From a checkpoint of a small image classifier.
Model: 15.4M parameters, 24-pixel images, arch resnet.
Data: trained on dashed paths with two dots that lie on the same path or on different ones, 295000 training examples, 7.8 epochs.
Rows from block 4 of a small image classifier, named by matrix and row number. Rows with one number belong to one channel. Each number is 500 + 25 x the weight over its row's rms, rounded and kept within 0 to 999. All counts start at 0. Numbers have three digits each.
After each channel's rows are labels from the 100 images, of 14848, where the channel reaches its highest value: "strongest on" is what is common among them. Only what is clearly more common there than usual is listed. The data: dashed paths with two dots that lie on the same path or on different ones.
# convs0: first 3x3 conv, stride 2 (model.blocks.4.convs.0.weight, 288x160x3x3, each kernel summed), inputs 108-159
# convs1: second 3x3 conv (model.blocks.4.convs.1.weight, 288x288x3x3, transposed, each kernel summed), outputs 116-173

convs0.205:552500472483483520537447449491513512504487481473498538495483495500545506495466509491481510509480546462474468488474521474489489499495525521448495518522505483
convs1.205:479522463492486467494477485499502487530477470492495508504454494505494507492530467470511459480501470493457502438466480424546508473493525459494476515485501520530484470526512487
strongest on: dots on the same path

convs0.256:526497504480476449536515499509539510506523513463487496493495470466433506496525514512505472495519485495472466514523521488495490467521521518461500491483475549
convs1.256:478485491502530503505487489433504480465483520499525479512524483512554465447509516492547507526499540502516487488487517510473497513474474483545520515464502547464481482512483538
strongest on: dots: different paths

convs0.165:502460526472513502499472503498497464480509504489499480500511511494500474503505496512486520526532494453521484495462517573534533513525456471548492509483562501
convs1.165:516498477511495513507479500482508534453471479502473503494486493508525510429480518514508508516431489441495486518544453485436502471451449487541500490509528505464464498498458525
strongest on: many distractors

convs0.106:479443539448493525508469526508504464481513496507501486512500514501475486519504491499489516516536499470528459499447521550524535519520456490546501507497527509
convs1.106:486486467531512519523472495503481533455463491475466471507487515516519490452509513511512513506468508446488489526536476502460524478464443511534498508527531511497483502463490511
strongest on: many distractors

convs0.271:486487492490499482522484494489497480519506483478453472525493479489439496499515442490520476501502460439505506522499497539508520495483479507495508521488489442
convs1.271:492485486494491511496494499481459514455483534501497514509511476506523422438468516501493540540497522503525479521476579524472498529496525534523501489493500496487498504485497505
strongest on: dots: different paths

convs0.49:514487523485506530516448487474525546513496485523514532512518497501524507497487523495504530502502501495475461514467494478505500524493499501503503520505483510
convs1.49:382504498477519476507475411493474494522479463493484397494476499483498481528508494468481511479467484489462493482453455462509512480496504471506517505475517502501469480471487495
strongest on: short paths; dots on the same path

convs0.184:527474521471479483503501495502513487517500464452489482488488457505435507515524448488508504480538480436525501496525467536510522530546469499489517497491504448
convs1.184:488454454484490500478482507465480487482488533488497506544499502545545473442488528516523515531516523492548478518482540513542501514484515472530506487484500515481500492454510493
strongest on: dots: different paths

convs0.50:523517515498502491501493530492540528500495483507513520511499443477526498484510489473459496480512484534462512520484505456494462471486500503457507477484471495
convs1.50:441491479480526476517480429457476491519475457491451423509480504496499509518488476464546535471456490496489474455460482495488517483490458480508500473500481546488470502489471515
strongest on: dots on the same path; short paths

convs0.279:553432474443487505544499516480514462515474523467488490531494467460517504517474488500510514542511481489511441517469516500527485493506495533495515487498520474
convs1.279:474499509493485496500501490506518490493483478491501490504476453493526448499496542483476472514472470482488514459494495486497524502492510494510518544497522459557431502542492495
strongest on: dots on the same path; short paths

convs0.196:488484480500488490516464457483490468500512480472493460512513519479500506501496447490534490504504514441499526506494490521502503524443452476502529539502489458
convs1.196:460493500496480524544520490472481528488541551469480481514520493473491501469523523550483503538532546524500531527526548538528482539521480527515494511477510493536510513488504542
strongest on: dots: different paths

convs0.85:495484499442505496501490460494482499498472532540465461498526532524490504483501537485531515479504461462499449467577485510511476523497528472449526488529502525
convs1.85:497473509495521479523490492456479476501443500481497525466518530519486459495503502526473537469459530525448508466447507556503511529479462505467530512533478470490492504468488540
strongest on: long paths

convs0.161:501483477463481497468464518479498491526479521518529527518491490491552519505481475455520547505504494500480493496473478467503509515457456489564512518515482514
convs1.161:412505501472493482505476432481470543539466469483463436474479493509462498505466471498529542464479492467475441471472512458488521491513475472481474504493509544532515492464457498
strongest on: short paths

convs0.170:485491499465502500510516474469520492467481501509477507489496436541531543476475533510473503494512501450425466488465511498500465486486482511486505526507470476
convs1.170:415530467487489452483453454472491484518481465485519419494471481510478478510535499508546463461508520485480486462461472480525496459531510461490500487479489518499490488495502465
strongest on: dots on the same path; short paths

convs0.214:508518511475523445537493460492512507518519444510468501536518451530457483519505480491497523509495494416454504567490526476494497504470464516470491504515480515
convs1.214:456495493502523475475491459515458513455440468507500463503502487518551428488461500438509537481482486521497478474437458478487492504501553486543487463539447521446504537467475474
strongest on: short paths

convs0.84:519438498427502462536481501459507522509456482497465516483510451505507489489483493483524497540509497487489447521462494493488540491482449483513513506452483510
convs1.84:418505536492551492508500470521420489543523487518502450463477502503475473533500532538483490510443484507432518488457487502486525479504521494473540529488515486542490485444481498
strongest on: short paths; dots on the same path

convs0.113:566454486503509502530508495486493477509482502502500481520501472459515525486486511531490514528526469457520516527432511520512459499513507503483517487508507484
convs1.113:434489461484565478498472453514542505515479492534516442497499463499523489503522510494473469481456512481510476461513487469505561502530546447531521525509526507552469493504449479
strongest on: dots on the same path; short paths

convs0.188:538497472547489468482507489509516456511524508468506511549472482421521513498512482493480467462516498506464519503503506505455517484503515501406514474489483496
convs1.188:560476485512556502518516523493493486490506484542475533478507498520436489499493475502509520508433522516496501465484508494483495504481460507489497510536449507487479520474486518
strongest on: long paths

convs0.241:541520491482525510536483449501533515465499508525500526507535436511508513491461522519472519521514506443448470503473537490484445494529494502456491526524488516
convs1.241:447521466491497457485447462496490481502474465521502440475462475519505459523525462428534493477539509487472484436456498478509512469499538493510490474475464531461486481483511477
strongest on: dots on the same path

convs0.60:478452522452488489495462475504488457494504481478494464484490512505494467493511482500481503519520507437505476486461520575509507522515464470534477508480550494
convs1.60:507490494497480511518487511450505548448484484497481485495497508500514483420471527514515499519454490456506513534547442475473506486461458503539517481489518512460469508496479500
strongest on: many distractors

convs0.237:503463514455475524467470521481518512509513521515514505510511528485524510492477506470526508481510483460448436481460509494508511504496486476487511536517509500
convs1.237:423513471493508470515483461475456511489489485512483455492508487504454502500499477494497493459456467502459497470478465503478553506494501453473509510503511485493449497457460496
strongest on: dots on the same path; short paths

convs0.203:493452491476491510518488502505518476505496481469473465479487507497411493527489469502539497521502475426511492543467514540492530514514471506517493532479520491
convs1.203:431483533522505503515519470542450519456482525484478450477521504506545447433514534521491479553488512496484536527513495492482501504492445535528522492509532490495467513490493514
strongest on: dots: different paths

convs0.167:465494449425479519507501474460489487485466511498487504477490477477516515492456465477489503516510514454449436498503529503503494498446447491509518525476517529
convs1.167:465528506514519521498490472477442507526497495511502446534451482479477508538544505552539469517487473498493492497517529467510531457521503514474465512462535516553506499490506489
strongest on: dots on the same path

convs0.105:497449498458491459517530498470475457510501533473514486515506464517512495511496477488522500518509489446459423501475521503516515507451433487527509534467521505
convs1.105:452518553522513549509559479501472522492509494513505463490457515521446481510499536529477519533487466472443534486495518502497555491503515521461500493492516463531473529498532463
strongest on: short paths

convs0.178:535449502452494481535492499488528508530482502522467517524497456520512514498485518495507515523511487447455456501453521493519530509497471501516519514493499526
convs1.178:380492518484533481509489422532445506522490464513487388482485494482514462522483509482521484511457492485449488484436431473470547494487517493489517511492492501528470490481458504
strongest on: short paths; dots on the same path

convs0.264:518511474515504483525484503495481502499499480498538527493516484447450479476480508497496499504494458429508526505452523515506500477531473477516491542471519488
convs1.264:482469499494570478476492496532507477486537544484495498459521465500519547473491499466490519488479543483503494488490522512447519522480502458540495516505544530518505469455472513
strongest on: dots on the same path; short paths

convs0.64:459496509508513486517476479531452502480532498512522463461507489483470473477507491513489492504490512489491503443524504514478465474477520485449484498476513480
convs1.64:450492519503552504515502471505479475499501460486504475465474512510488490500484523516470514495418479585458504461466444516495514480499463480504536500486501478491489490477510500
strongest on: long paths

convs0.135:526522458517505488529490451487491480511484524497515499526477464494527490508477502505444488502506500471457485527470518477527481488498479507467489514504471513
convs1.135:508493481494511473490491501517469517504483479516475512523482524511455466495495470470540512484471505485495486444476504496498497483493496481483485476507462546503495508501493497
strongest on: dots on the same path

convs0.210:490451502450507506441478515485485463520481500511543503511520492509504489491492512512502515492523490431471474492470505564514498517534470481539491535499556476
convs1.210:435486459471490485490478451487485525546501514486498421489495514516514523535490460476558505480486475464498465472476453469507485484486501483511453491493520541497479500512475496
strongest on: many distractors

convs0.90:500491495441500506485476502481483500505472506528507509460513472524489526503438536499531489507484495484492433443513488473500457508519493488529441499507473509
convs1.90:502508492455516460537453484460507483501466499489496497524532520469499476467468474507533492455515500473506478506507511510528495513502482481496471484471501527499513462457481506
strongest on: long paths

convs0.70:506446503455500501494476480488503489501489481498494499494498489509469473506504492516497512515529492401494486501454532561507531525523459482529494517479543493
convs1.70:434516502478483490523493482502463542482507501499502426476487511523483471469488552536534519509466501458486516508527452486460534470493443503512511510491516507486488505503481488
strongest on: many distractors

convs0.128:448484468482493474491497511490445454491454515512500464478490508546465475476466503461494521509488490480490485471505484503488514484473493487507450495544503494
convs1.128:463510493486477481528510469474443521546476486526488467513474521491477503600509520505524505486473471486459488527498455500514455467498504478473479497488490507520484458536487514
strongest on: long paths

convs0.151:485487516500503439539470521521487503524519470526508533533497420475482485481509504510515510519473488461468507525452513462485496504482498523485472494498489518
convs1.151:495473499511517460479511485515456491477460493504497500479515492504536459459461504419477494483496482521471510484470423476470547507476523484519501481510471477488501508492485474
strongest on: short paths

convs0.150:519479444476497501525486531469514511527482486491498532486499497484516498474450487496515493522501524509483507501472527456517484481510496512498507474498525519
convs1.150:523501483487480473494469522531482489511479497504486514481473480475493495510464484443486481466517500512473488458470508472479503478475552476496487475474521480514518490503514472
strongest on: dots on the same path

convs0.253:488469497447477501477472524493510503523496506544529535519529495510561513486479504483535517503514493492461449492449516509513522478503481470508530509523511497
convs1.253:413524512473492469513477450478451505513480493497512442474493487481450517499482482495485504461492439479459494501478461511482534470492497481464509518459522472501458496505482472
strongest on: dots on the same path; short paths

convs0.157:486437524446499468485459494499506459554498488503516513496499485489507491487505497481517522510505495430449452497457526524523561524506469487511483532485524490
convs1.157:453496503513528520515509476497469519484481491475508458489533507525510525516495517551530516506456488475460506550513443517471556508481473526536508532522504509528437530478461525
strongest on: many distractors